{
  "model": "self-supervised image encoder",
  "dataset": "larger renderings of crowded toy scenes",
  "train_examples": 45211,
  "image_size": 32,
  "crop_scale_min": 0.3,
  "horizontal_flip": true,
  "translate": 0.06,
  "color_jitter": 0.6,
  "method": "simclr",
  "arch": "swin",
  "norm": "layernorm",
  "norm_position": "pre",
  "activation": "gelu",
  "mlp_ratio": 6,
  "head_dim": 32,
  "fused_qkv": true,
  "bias": "none",
  "qk_norm": false,
  "layer_scale_init": 0.01,
  "parallel_block": false,
  "inner_norm": true,
  "moe": "expert_choice",
  "drop_path": 0.05,
  "num_experts": 8,
  "moe_every": 2,
  "expert_mlp_ratio": 1,
  "experts_per_token": 1,
  "shared_expert": false,
  "patch_size": [2, 2],
  "depths": [3, 3, 3],
  "widths": [96, 192, 384],
  "projector_hidden": 1024,
  "projector_out": 256,
  "projector_hidden_layers": 1,
  "temperature": 0.2,
  "residual_init": "none",
  "optimizer": "muon",
  "muon_scale": "original",
  "lr": 0.021,
  "momentum": 0.95,
  "nesterov": true,
  "orthogonalizer": "newton_schulz_5",
  "adamw_lr_other_params": 0.00092,
  "steps": 5700,
  "batch_size": 256,
  "epochs": 32.3,
  "lr_schedule": "poly",
  "final_lr_fraction": 0.05,
  "warmup_steps": 170,
  "weight_decay": 0.03,
  "adamw_weight_decay_other_params": 0.05
}
Rows from block 4 of a small self-supervised image encoder, named by matrix and row number. Rows with one number belong to one neuron. Each number is 128 + 32 x the weight over its row's rms, rounded and kept within 0 to 255. All counts start at 0. After the name is the row's rms in percent of the matrix's.
After each neuron's rows are labels from the 100 images, of 14848, where the neuron reaches its highest value: "top examples" is what is common among them. Only what is clearly more common there than usual is listed. The data: larger renderings of crowded toy scenes.
# fc1: MLP up (model.blocks.4.mlp.fc1.weight, 1152x192), inputs 64-127
# fc2: MLP down (model.blocks.4.mlp.fc2.weight, 192x1152, transposed), outputs 64-127

fc1.270 106 [149 104 228 165 116 118  95 160 107 119 140 169 161 135 127 162 108 114 152 124 152 125 146 180 127  98 105 101 113  92 108  56 142 130 166 125  81 179 116 151 188 203 169 166 121 164  96 152 146 138 175 119  44  73 158 151 183 163 118 155 107  94 101  67]
fc2.270 109 [121 142  91  90 147  82  87 107 166 133 153 140 116 163 162  94 179  90 104 104  78  71 127 116  84 147 174 158 154 194 126  97 147 149 133  89  75 174 138 123 119  69 133  98 133 104 123 144 103 185 118 144 114 191 162 114  83 105 127  68 181 149 115 156]
top examples: its colour: black

fc1.24 118 [ 32 140 168 135 108 140 115 153 126 150 145 126  86 131 142 116 143 126 175 205 109 142 116  93  99 142 114 183 100 162 129  61 127 118 177 182  72 111 159 111 168 153 124 163  70 169 108 109 186 108 113 170  71 173 112 134  90  54 143  67 113  75 108 111]
fc2.24 127 [ 39 174 170 143 105 107 154  31 125 152 176 165 137 157  86 187 130 132 123 119 152 162  77 171 146  84 111 174 154 121 102 111 141 151 143 119 139  65 129 119 121 107 110 103 103 131  62  64 154 168  98  56  99 156 142 114  95  79 170 143 111 140 122 158]
top examples: house

fc1.631 083 [119 132  86 189 153  96 169 125 125 117 147  80 146 108 163 160 118  78 159 144 145  85  64 128  86 115 152 194 113 136 111  80 123 117 176 117  89 154 144  97 162 112  62 154 152 139 204 140 137 141  56 125 158 175 135 117  93  58 197 115 133 176 123 110]
fc2.631 077 [ 77 117 147  74  76  95 169 125 137 125  96 123 165  99 128 106 162 111 179 184  95 197 118 128 183 205  62 125 121 115  97 142 112 145 113 123  84 117 125  97 100 113 177 135 114 113 118 125  98 163 149 171 133 152 146  93 149 111 126 113 123 103  44 159]
top examples: barrel

fc1.225 106 [184 104 172 127 132  98 154 112 192  80 154 122  79 107 174 101 132 145 163 143  86 139 171 104  63 178 208 104  77 114 143 134 116 187  99 127 140 143 167 125 114 116 148 125 125  91  74 141 119 161  80 115 135 135  89  94 147  53 158 119 156 135 177 102]
fc2.225 119 [177 190 143 139 118 209  84 156 187 106  76 108 137 141 121 192  92 178 134 137 123 175  91 143 151 136  47 116 111 123 109 133 138 120 133  93 136 101  86 126 163 163 119 115 163 127 148 132  74 171 109 110 121 145  77 120  96 109 151 216 175  93 129 181]
top examples: its colour: white

fc1.707 078 [133  94 153  88 154 121 117 125 129 119 160 121 136 134 116 100 174 112 169 145  87 164 176 149  97 102 114 136 143 121  96 177 159  91 126 107  92  83  97 107 129 109 116 143 117  95 136  96 125 116  92 134  84 115 156 163 145 159 166 108 152  94  98 164]
fc2.707 082 [126 154 109 172  69 126 161 184 120 102 110 166  96 176  93 132 136  83  85 139 137 123 163  91  81 154 103 123 130  78 135  95 174 132 142 118 143 168 142 145  61  95  94 131 163 118 142 120 111 117 153 109 159 123  97 103 165 103  67  96 122  81 131 111]
top examples: count: six

fc1.739 156 [ 77 100 143 105 152  81 162 100 161 119 150  74 176 113  89 139 114 150 113  66 179 119 113 107 151 151 160  44 119 134 138 178 133 164 167 123 114 136 106 137 100  91 165 156 132 167 177 156 137 179 154 129 110 117 102  51 137 119  78 207  93 137 136  91]
fc2.739 139 [ 99 143 126  78 139 143 157 175 103  88 135 202 110  74  97  73 138 108 160 102  85 149 172 194 184 158  69 168 157 166 133 115 170  93 173 183 144 163 202 151 126 143 107 130 125 100 109 124  95  66 135 138  77 126 114 177 114 100 134  80 197 149 172 114]
top examples: blue object; its colour: blue

fc1.49 079 [185  98  51 174 111 117 133 184 104  95 124 128 129 161  75 165  98 151 146 124 141  89  97 118 138 195  93 155 108 114 103 115  76 164 170  83 103 148 132 124 135 112 150  83 157 133 101 110 164 123 153 147  77  89 106 101 156 120 153 140 114 198 149  95]
fc2.49 082 [121 171 112 121  92  84 113 129  53 185 143 139 110 158 139 231 135  91 104 137 141 135  77 127 160  87 174 104  63 118 159 136 163 129 111 120  98 115 112 141 115  79 156  97 163 124 120 130 173 103 212  50 157 151 124 168 104  89  85 176 121 159  94 127]
top examples: mushroom

fc1.153 078 [210 175 132  98 161  85 179 175 143 163 142 162 132 152 109  98 114  52  85  92 121 148 117 125 131 146 144 212 139 120 147 114 142 127 168 144 133 123 166 100  78 131 107  77 182  99  78 150  80 105 110  57 116 177  85 102 106 147 153  77  67 142 138 116]
fc2.153 091 [134  76 152 107  78  96  89 117 108 210 128 112 150 138 113 112 144 123 153  66  89 167 123 109 162 170 156  99 188 148 188  73 157 103 135 212 136 152 125 165 143 143 105 159  81 137  96 100  67 152  84 154 152 113 155 104 126 125 157 173 205  71 136  86]
top examples: arch

fc1.316 033 [ 62 195 146  98 147  90 134 107  90 108 114  89  69 148  88  69  60  99 151 118 119 105 188 167 117 119 156 155 157 134 140 139  96 180 132 222 142 111 136 121 158 105 176 137  92  94  81 113  79 140 101 143 143 144  89  90 170  91  94  99 146 141 100 185]
fc2.316 037 [136 103  90 140 169 174 135 155 157 176 101 175 131 139 188 172 169 166 130 151 139 124  86  68 131 150 117 140  65 125 155 133 134 125 121 110 166 159  95 130 131  94 145 117 143 178 173 120 128 151  65 154  86 134 173 193 130 194  88 151  98 161 166 103]
top examples: white object

fc1.323 110 [ 79 115 200 145  90 127 107 109  93 127  97 140 173 141 122 177 137 111 143 143 149 114 123 158 112  99 126 145 162 151 112 205 150 119 127 103 116  86  93 132  63 159 146 162 143 158 157  79 116  91 134 120 163 163 183 173 151 100 200 139 154 111 115 162]
fc2.323 132 [152 128 104 179 161 133 138 154 153 118 196 143  76  76 175 138 117 150 109 115 147 165 115 103 112 151  40 148 162 107 132  79 130 106 113 162 138 206 154  96 161 141  94 103 120 180  97 170 172 142  80 187 130  83 123 130 107 128  79 198 145 168  95 145]
top examples: count: six

fc1.543 107 [106 102 104  84 121 126 138 139 151  94 105 106 126 139 172 115 132 119  90 154  97 185 149  84 112  89 108  79  56 153 181 169 114  68 126 143 140 123  82 141 105 131  56 150 130  91 137 168 175 161 160 157  98  97 183  92 132  99  93 150 104 131 139 155]
fc2.543 097 [147 131 102 114 151 118 102  80 135 156  91 187 161  93 157 102 129 105  98 110 124 119  65 133 141 141 122 124 169 108  75 149 161 204 142 171 136 147 157 139  85  61 148 127 161 148 180 144  87  34 121  96 161  84 123 134 152 174 168 109 113  75 122 144]
top examples: light from the left

fc1.447 102 [ 64  89 114 148  81 165  99 140  95 112 112 116 129 127 177 107  90 106 108 142 148  89 194 154 178 109 146 153 161 128 166  76 103 105 139 134 143  91 101 118  67 129  96 164 142 109 158 109 152 130 144 152 172  11 169  60 163 123 145 157 107 174 140 152]
fc2.447 128 [141 129 170 119 112 205 118 111  76 122 176  97 117  96 127 146 100 124 136 162 162 165 165  81 132 120  57 110 107 136 152 127 163 163  67 148  99 131 115 119 157 129 161 137 153 112 132 141 144 102 172  97  89 152 182 149  99  99 251 108 134  60  94 129]
top examples: count: two

fc1.735 117 [110 140  70 127 179  97 124  47 128 119  86 114 128  99 167 112  79 111 151 134 121 183 146 122 176 166 175 159 141 173 133 123 155 175 101 222 113 132 128 104 143  76 196  95 183 136  87 148 119 165  87 140 113 151 132 137 149 136 163 113 135 177 105 133]
fc2.735 122 [173 188  78 116  89 129 137 188 167 118 158 114 156 129 108 151 118 147 130 131 114  85 117 134  88 138 112 187 121  90 155 109  99 102 132  57 152 124 136 137 143 169 145  80 121 187 111 130  98 101 171 137 183 106 119 152 159  87 124 118 128  66 161 151]
top examples: light from behind the camera

fc1.558 137 [122  66 162 101 160  99 111 157 179 142 150 143 179 176 105  83 129 165 171 150 147  73 113 109 142 157 136 101 175 167 140 104 100 159 103 123 106 107  79 144 150 168 149 137 158 176 141  93  98 178 144 135  98  89 131 152 147 149 147 126 111 109  95 144]
fc2.558 149 [158  80 104 106 149 130 124  62 138 133 139  97 114 120 133 126 167  94 155 121  75 145 177 126 124 109  86 150 115  89 110 120 139 125 136 158 105 146 187 169 225 114 126 176 138 129 165 166 134 121 108 152 164 225 143 165 111 117  69 154 200  91 114 169]
top examples: light from behind the scene

fc1.533 075 [152  61  83 194 138 162 134 137 216 121  86  72 132 164  83 141 130 143 121 151  97 106 150 160 120  84  84  97 146 118 101  83 109 133 144 142 103 168 107 102 133  92 151 152 173  77 121 128 112  95 102 123 115  87 125 124 177 102 118 112  93 167 164 150]
fc2.533 067 [130 122  59 129 116 143 169 172  90 115 127 128  96 130 135 213 113 138 149  93 149  85  93 129  66 198 139 179 130 143 125 123 107  37 128 107 104 124 150 102  84 122 134  88 144 173 116  99 173 102 142 150 100 188 107 116  96 129 107 178 122 109 127  86]
top examples: yellow object

fc1.405 118 [ 63 107 119 133 101 120  92 151 160 133 161 199 162  61 143  55 178 122 105  81 146 168  98 142 127 109 162 155 113 124  90  91 174 182 115  60 158 149  81  51 201 163 190  99 163 170 177  99 107 138 102 156 139 112 145 142 168  86 161 113 182 105 131 187]
fc2.405 112 [ 99 162 158 108 115 101 144  98 146 140 168 107 144 153 128 153 110 170 173 165  77  90 141 159 108 214 123  70 140  87 133 170 141 155 113 164  79 135 152 181  83  86 133 189 118 124  95 116 108  93 130 124 159 122 167 127 161 128 172  81 185 117 134 135]
top examples: umbrella

fc1.657 109 [ 44  83 116 133 129 151 125 156 132  93 157 150  98 124  87 116  73 206 116 165 125 147 132 103 147 170 104 134 167  91 122 166 205  93 154 109 121 111 123 123  85 119 125 118 164 126  76 105 110 146 146 109 122 137 144 180 136  93 126 173 177 106 163 130]
fc2.657 130 [ 86 100 109 116 148 101 143 158 182 194 151 144 141 112 181  94 126  70 117 141 147  74  93  96  69  71 140 124 140 130  83 105  91 153 114 104 145 108 100  88 117 156 102 124 138 110  98 112 116 145  75 158 143 132 157 126 127 137 166 145 146 103 122 109]
top examples: its colour: yellow

fc1.593 149 [166 102 144 129 124 164 102 121 103 113  72 203 116 146 132 126 139 116 136  91 120 107 116 144  82 142 142 188 128 148 113 102 183 121 100 118 180 140 159 116 119 153  82  95 135 121 104  74 118  41 127 128  85 181 132 151 133 121 198  70 141 124 120 152]
fc2.593 130 [134 178  79  37 141 104 137 164 165 120 104 133 114  68 118  57 144 112 130 104 131 153 142 117 189 183  87 157 138 160 156 136 126 164 169 123 161 122 154 201 109  86 143 154  97 154 122 165  95 106 137 170 152  99 122 127 110 138 175 171 111 127 142 145]
top examples: yellow object; its colour: yellow

fc1.508 102 [204  77  84 122 130 111 179 159 118 113 156 109 121 175  98 112  75 137 107 117 146  85 106 141 143 115 118 159 140  81 105 138  94 143 119 153 115 125 169  55 109 122 136  82  86 172 152  90 173 130 168 202 114  97 133 108 113 137  98 160 148 168 164 120]
fc2.508 118 [ 77 156 127 129  45  88 154 109  77 153 153 143 126  79 154 181 118  85 107 100 169 100 178 144 120 126 168 171  74 157 139 102 157 140 132 137 128 150 135 154 106 129 178 167 146 100  94 161  84 161 131  80 123 125 123 100 130 135  98 134 144 106 135 131]
top examples: light from the right

fc1.683 053 [169 167 138  87 111 113 127 199 196 101  94 171 102 107 166 139 158 190 185 111  49 106  94 125 162  95  98 108 158 101  97 173  88 157 100  94 150 139  88 126 134 119 104 115  51 116 139 133 132 154 128 153  61 130 165 135 107 130 110 128  78 115 190 145]
fc2.683 061 [136 151  38 155  63 150 130 136 115 129 112 118 139 195 162 145  68  93  61 166 123 104 137  99 117 181 189 132 108 142 161 127 206 105 126 162  65 144 131 113 119 147 128 125 158 137 125 136 167 111  93  99 139 146  77  97 150 130 144 124 162 163 100 110]
top examples: light from the right; umbrella; mushroom

fc1.643 126 [150 102  98 142 137 123 125 140 199 122 101 151 102  82 140 133 136 126 100 133 154 162 111 126 142 157 138 117 137 104 117 149 133 168 167 153 116  98 193 133 144 214 141 124 129  92 119 132  92 112 134 105 133 127 130 177 109 145 126 126  76 132  99  98]
fc2.643 136 [ 75 117 219  99 108 155 156  49 115  98  80 108 117 116 151  57 114 113 127 129 187 189 156 155 101  97 111 129  92 139 108 106 103 159 137 165 178  98 140 149 140 152 165 145 139 122  78 143 119 149 129  59  91 120 132 147 148 102 121 130 154  76 120 173]
top examples: hammer

fc1.353 108 [122 128 133 166 168 174 169  75 105 128  92  82  99 160 121 124 100 191 138  99 116  61 189 119 123 120  85  85 147 155 124  90 136 129 131  97 102 143 160 120 135 159 122  84 135 100 116 124 158 129  84 103 115 130 116 123 132 119 126 135 184 142 182 135]
fc2.353 103 [ 82 141 139 135  79 134 109 124  89 117 196 129 143  70 128 109  97 121 151 163 140 169 109 149 107 118  70 203  81 116 133 148 119 188 169 129 135 122 130 147  89  60 162 163  96 151 151 180 104  97  99 148 105  87  92  98  56  84 148 150  79  89 164 155]
top examples: ladder

fc1.195 135 [115 155 100 127 173 115  72 124  89 104 164 102 104 132  91 130 115  69 127 113 120 177  79 117 102 128 108 136 119 102  94 122 104 155 128 132 102 139 148  81 150 106 160 131 155 147 148 126 140 175 115  83 136 112 101 112  44 176 124 120 160  99 125 101]
fc2.195 117 [122 160 156 108 179 170  98 135 111 104 145 207 142  93 145 111 155 128 211  80 135 200 107 162 152 112 100 111 140 107 130 143 124 161 153  80 169  99 128 217  81 164 176  68 117 111  87 140 149 145 122 104 147 162 131 189 183  96  82  86 105 179 174 140]
top examples: red object

fc1.115 122 [111 165 188 116 104 155  54  92 120 153  64 114 111 164 119 164 181 164 125 142 107 165 100 140 118 115  99  99  62  84 106 158 150  68 151 139 143 119  69  91  69 153 101 151 103 154 143 119 147 134 128  97 134 169 119 136  99 190 100 171 150 130 156  87]
fc2.115 147 [169  90  97 193  59 176 163 195 145 137 113  81 133 169 135 159 101 125 105 123  61  90 124  94 109 168 161 165 139 172 169  76  93 145 165 169 119 151  92 119 132 116 138 128  84  97  87 130 119 137 151 135 112  99 129 109 177 126 117 136  74  60 143  96]
top examples: count: six

fc1.70 083 [ 59  79 166 191 117 169 115 133  72  68 121 136  52 130 119 126 182 143 168  95  78 133  92 141 116  87 125  88 141 185 140 122 136 158 126 119 169 109 149  82 168  70 114 116 122 131 142 115 145 149  46 127 119 114 111 161 139  99  80  81 107 111 119 121]
fc2.70 092 [165 130  82  90 111 138 136 117  85 107 130 102 187 151  96 105 100 160 195 105 180  92 166  95 115 139 208 149 129  70  63 212  98  94  84 147 123 105  94 172 128 163 111 175 199  49  96 121 114 172 151  87 111 126 132 106 144 194 168 128 174  89 168  79]
top examples: count: two

fc1.568 131 [129 116 114 127 103  90  98  76 100 133 143  84 143  91 155 150  83 237  84 141 165  97 138 118  99 189 160 101 162 111  83  92 132 133 132 127 167  71 142  94 137 123 133 140 103 144 130  93 125 103 141 172  58 162  78 158  46 133 108 100  99 169 126 103]
fc2.568 106 [107 154 128 124 154 103 103  69 108  93 104 132 159 125 115 115 109 149 162  65 148 161 144 124 165  19 140  98 111 159  64 140 161 186 164 111 158 115 130  93  89 135 126 124  63 129 155 171 168 140 109  87 140 105 125  93 148  91 127 178  94 104 171 131]
top examples: ladder

fc1.437 081 [103 162 199 106  98 160 121 173 163 139 205 146  72  88 186  95 156 118 127 138  77 123 136 117 119 107 162 177 163 132 125 141 144 175 101 103  92  98  90 121 146 106 130  81 123  52 156  77 100 106 124 138 150 166 153 160 170 107 135 116 123 181 134 122]
fc2.437 081 [152 139 174  72 111 147 102 154 126 117 153 134  82 127 122  97 104 226 171 114  91  72 165 216 141 216 115 131 131  63 161 124 115 125 170 111 119 106 139 153  98 114 117 135 137 153  86  91 114  88  91 104 102 172 119 132 162 144 101  92 123 111 101 150]
top examples: light from the left; umbrella; largest object: umbrella

fc1.222 076 [161 157 168 129 139 119 170 141 167 134 127  58  86 122 123  93 148 127  86 214 129 113  99  88 127 112 124  99 131 167 130 122  96 147 132 187  88 158  99 161 130 158  75 144 192 186 122 105 128 167  92  99 122 177 122 115 190 151 151  99 125 159  72 138]
fc2.222 072 [121 140 140 113 175 132 111 125 114 129 132  89 181 128 130 145 104 140 120  92  74 119 154 175 119 126  35 164 216  93  81 131 150 111  83 177 133  99  89 140 112 138  89 112 169 124 126  82 137 163 119 151 108 177 117 181 155 152 124 175 161 122 131 160]
top examples: light from behind the scene

fc1.156 095 [117 165 140  95 180 129  98 132 116  91 150  91  88 158 157  84 179 111 132 164 121 152 143 152 127 220 127 116 182 119 191 127  84 162 175 119 130  97 114 203 190 161  60 106 159 146 177  70 127  95 110 118 143 177 137 142 176  76 120 122 196 109  98 106]
fc2.156 104 [141 163 140 142 142 157 220 133 100 137 166  58 114 146 106 168 120 143 123 135 136  63 152 135 117 159 156 128 134 106  70 105 117 131 102 125 172 123 141  47  84 133 106 162 164  64  56 184 100 165 136  79 101 115 136 106 188 194  81 152  74 179 153 154]
top examples: light from the left

fc1.329 051 [135 168  80 117  93 131 112  87 125  59 120 149  81 129 146 150  97 112 144 119 105 114  70 135 180 179 122 108 103 182 103 100 174 173 126 122 174 107 117 130 140 101 160 121 165 104 121 128 129  68 123  90 132  73 135 137 165 146  96 127 109 118 109 120]
fc2.329 048 [126 145 152 168 156 137 154 147 165 133  96 157 129 151  72 162 160 170 154  94 118 110  97  75 149 162 146 104 120 112 111 111  99 125 131 115  87 133 115 130 143  84  90 150 118 139 152 167 147 183 113 162 115 184 104 183 175 232 164  55 125 144 134 164]
top examples: mushroom

fc1.91 141 [ 70 136 232 114 126 114 117 109 114 138 129 135 164 127 138 163 101 125 111 170 170 125 145 134  90 116 118  95 153 138 150 113 104 110  94 143 110 134  80  64 114 134 124 181 122 143 173 150  59 114 129 130 155 109 113 134 144 117 123  99 128  90  81 137]
fc2.91 150 [113 155 173 156 141 144 135 147 119 110 117 142 101 147 109 120 159 123 167  82 129 127  99 127 111 123 131 119  96 118 132 160 160 102 145 108 113 117 156 159  92 102 122 199 110 120 169 123 116 110 135 110 113 130 122 165 121 119 124 180 128 125  69 152]
top examples: light from behind the scene; count: six

fc1.133 076 [ 89 119 163 128 146 143  95  80 124 125  71 158 143 116 153 117 143 159 118 198 153 140 109 154  93 117  99 185 117 126 137 118  62 199 185 177 102  66 106  80 215 179 112 126 130 145 118  66 135 118 100 103 141 196 166 178 142 100 102 159 171 144  49  94]
fc2.133 090 [ 96 140 167 133 132 137  81  54 102 122 105 141 120 150 171 141 123 145 144  64 133 137 164 128  98 157 155 141  90 160 157 109 113  50 170  62 145 137 169  54  50 132 145 140 109 135 116 135  75 190  94 135 116 131 131 112 142  84 147 130  96 115 137 185]
top examples: black object; its colour: black

fc1.629 091 [187 103 168 142 148 147 106 175 161 119 114 128  80  86 143 171 143 136 150  92  79 141 162 117 167 130 149 111  97  65 138 106  70 108 160 149 163 183 121 149 101 182 116  64 144 160 131 100 137 150 138 128  98 102 171  85 180 131  98 165 133 109 120 165]
fc2.629 088 [117 121  57 159  79 196 177  91  89 146 164 152 156 159 125 101 111 134 122 112 157 101  92  99 110 160 142 110 101 109  80 137 177 122 125 153 112  77 100  85 105 107 133 188 145 144 133 121  48 109 102 117 121 198  39 107 126 152 121 157 153 116 148 184]
top examples: umbrella

fc1.632 074 [126 164 185  97  95 126 138 127 103 123 165 140 136 117 163 103  84  62 130 116  44 124 203  84 109 148 134 155 150  92 177 176 152 141 114 177 136  77 124 133 148 159  91 140 133 115 167 100 171 122 154 142 165 152 109 153  98 154 128  94 143 151 109 131]
fc2.632 067 [133 139  89 105 143  85  98 109  98 141 171 153  87 139 120 147 168 128 142 121 130 125 135 145 152 237  85 143 129 133 119 124 152 163 104  60 128 118  88 127 110  86 132 102 168  94  95 113 104  55 114 109  62 138 135 147 134 135  83 122 109 155 109  63]
top examples: light from behind the camera

fc1.732 144 [144 117 137 122 117  90  76 185 140 142  99  99 160 111  97 178 157 145 183 154 183 127 129 101  67 111 121  68  97 178  70  88 134 121 144 144  82 150 153  94 155 147 191  83 176 114 172 206 149 127 159 103 120 150 131 166 138 149 114 123  89 132 108 116]
fc2.732 182 [160 170 117 123 160 128 134 116 145 157 150 142 100 111 134 159 142 104 107 105 137 141  95  85 163 123 138 104 155  75 127 192 169 124  93  99  76 153  75 137 121  70 117 167 103  82 165 120  91  74 154 182 120 160 131 154  73 103 158  82 184 107 127  66]
top examples: hammer

fc1.347 099 [ 86 108 124 142 109 158 102 128 162  21 135 130  84 135 103 111 200 132 195 124 145 171 101 109 127 173  93 123 143  87 136 108  98 116 179  92 141  92 111 112 164 131 111  96 118 116 173 124  91 143  33 183 166 115  99 236 106 124 159 105 183  74 162 150]
fc2.347 098 [143 134 175 144 112 106 166  48 169 118 153 119  94 109 152 107 119 122 126 160 127 129 183  84 147 119 174 103 156 182 146  91 102 127  95 142  97 179 138 147 227 156  66 161 159 120  51  97 124 180 113  76 104 107 204  97 130 106 132 152 164 145 139  61]
top examples: count: two

fc1.61 093 [121 108 201 116 180 125  99 101 165  92  82 100 125 126 152 121 118 128 186 130 125  87 161 108 120 104  95 142 148 111 125 181 124 125 135 108 150  89 102  53 142 202 160 123 148 111 112 151 171 143  58 155 120 112 149 217 162 112 125 114 134 131 119 131]
fc2.61 102 [105 133  82 118 108 106 108  79 172 175 129 115 174 133 105 133 152 128  76   8 159 102 154  87 113 154 141 110 182 117 105  87 155 106  98 150 125 118 121 187 139  93 120 143 124 153 159 153 100 154 144  93 103 158  84 102 116 144 183 156 153 127 137 127]
top examples: count: two

fc1.722 078 [104  89 117  93 109  92  98  84 143  89 150 145 135 131 146 138 138 121 151 149 126 174  78  93  59 116 168 145 141 148 156 121 138 114 206 121  93 137 138 121 173 164 160  57  95 126  96 169 175 137  81 105 144 110  98 106 106 127 191 146 112 151 190  92]
fc2.722 081 [199 115 156 122 139 152 103 171 200 113 148  54 152 130 145 130 142 148 150 147  55 127  69 136 116 165 158 179 110 129 142 152 103 133 127 129 113 145 171 131 160 101 143 164 101  79 149 107 114  73 105 133 193 190 113 177 152 153  78 143 109 182  90 131]
top examples: light from behind the camera; umbrella

fc1.419 095 [163 115 103 179 172 151 120 136  84 123 131  80 173  50 148 150 122  71 156 146 164 151 169 155 109 102 114 106 119 103 160 134 107 121 116 168 166 114 130 138  99 135 137 125 130  99 120  35 188 138 163 197 132 142  92 135 152  78 133 111 120 137 175 166]
fc2.419 106 [167 121 166 101 132 141  98 137 214 121 123 113  98 203 113 105 146 177 103 115 112 107 106 109  95 160  95 123  84 171  72  90  99 130 152  77 132 151 144 137 137  58 136 133 139 158 117 178  66 117  99 104  62 145 149 130  94  89 141 110  86 140 156 106]
top examples: white object; light from behind the camera

fc1.664 104 [178  69  80 138 160 121 111 122 119 108 121 125 100 144 143 147 182 126 118 113 145 121 144 140 122 106 147  99 109  81 108 158 118 122 123 163 201 201 138  60 103 135 132 149 154 147 190 100 159 118 177 133 120 116 101  97 144 133 153 196 129 118 181 105]
fc2.664 110 [ 80  89 186 134  83  73 169 116 116 137 109 128 102 135 120 214  74 112 116  93 157  84 154 117  97 117 119 156 138 131 155 128 181 144 156 110 154 176 118 153 114 153 146 158 122  96  98 181  68 185 106  69 149 118 191 133 150 108 117 114 142 129 117 121]
top examples: light from the right

fc1.58 173 [122  99 102  67 108 145 124 135  95 123 123 113 102 164 116 124 133 168 104  78 146  88  99  99  98 150 121 132 113 130 116 187  98  92 125  98  93  92 112 155 152 129  79 118  33 129 123 120 149 163 102 117 195  77 171 113 156 135 179 112 167 143 141 128]
fc2.58 178 [144 106  72 184 105 132 123 106 176 116 162 159 135 153 112 175 104 130 109 150 131 157 163 134 136 177 127 151 127  82 107  73 173 152 109 131 151 128 119 107 131 142 166 139 160  91 102 119 168 141 119 130  58 116 123 111  90 108 122 137 123 179 114 105]
top examples: count: six

fc1.672 141 [176 107  83  58 147 168 127 163 131 128 220 146  99 165 122 140 143 157 159 154 121 177 103 144  96  92  97 103  91  78 141 168 137 127 143 103 131 123 124 176  80 137  78 110 108 133 114 131  85 166  77 174  99 112 203  51  98 155 157 144 122  98 125  94]
fc2.672 132 [101 134  94 140  36  79 105 186 123  95  37 114 139  96 125 155 151 114 113 112 126 133 159 128 153 162 132  89 104 145 141 151 105 142 119  94 148 163 117 113 149 184 142 157 192 166 157  61 154 127 156 108 156 112  76 192 174 145 100 126 152 100 164 150]
top examples: count: six

fc1.93 078 [191 148 111  95  92 127 132 123 126 144 134 198 156 184 127 174 146 126  87 114 132  74 104 141 152 134 164 140 108  87 167  89 173  90 131 165 146 133 131 108 118 149  58 165 201 119 117  96 106 123  75 163 177 145 128 111 175 145 143 159 136 108 129  93]
fc2.93 071 [ 97 154  87 143 124 205 118 105  21 138 128 163 115 114 113 161  59 169 107 200 167 105 162 104 137 138 175 140 114 165 159 138 125 129 122 123 107 102  57 181 150  86 120 160  67 137 138 102 173 125 128 168 168 108 157  46 156 130 125 125 133 107 168 110]
top examples: count: two

fc1.121 061 [120 171 104  99 138 115 157 109  66 130 138 164 168 151 166 101 102 125 171 130 138 106  85 123 128 134  79 174 111 136  53 149 116 111 135 163 108 147 176 114 170 105 108 134 154 114  79  64 112 168 104 143 183 145 152 126 108  87 115 133 131 140 141 141]
fc2.121 058 [156  55 133 119 183 122  97 135 152  90 149  67  90 122 112 173 129 131  92  84  65 141 124 137 143 113 153 135  99 152 132  96 116 150 135 139 149 101  72  87 127 105 143 165  97 146 185 138 150 139 126 153  77 153 178 134 130 180 111 107 127 121  77 172]
top examples: count: six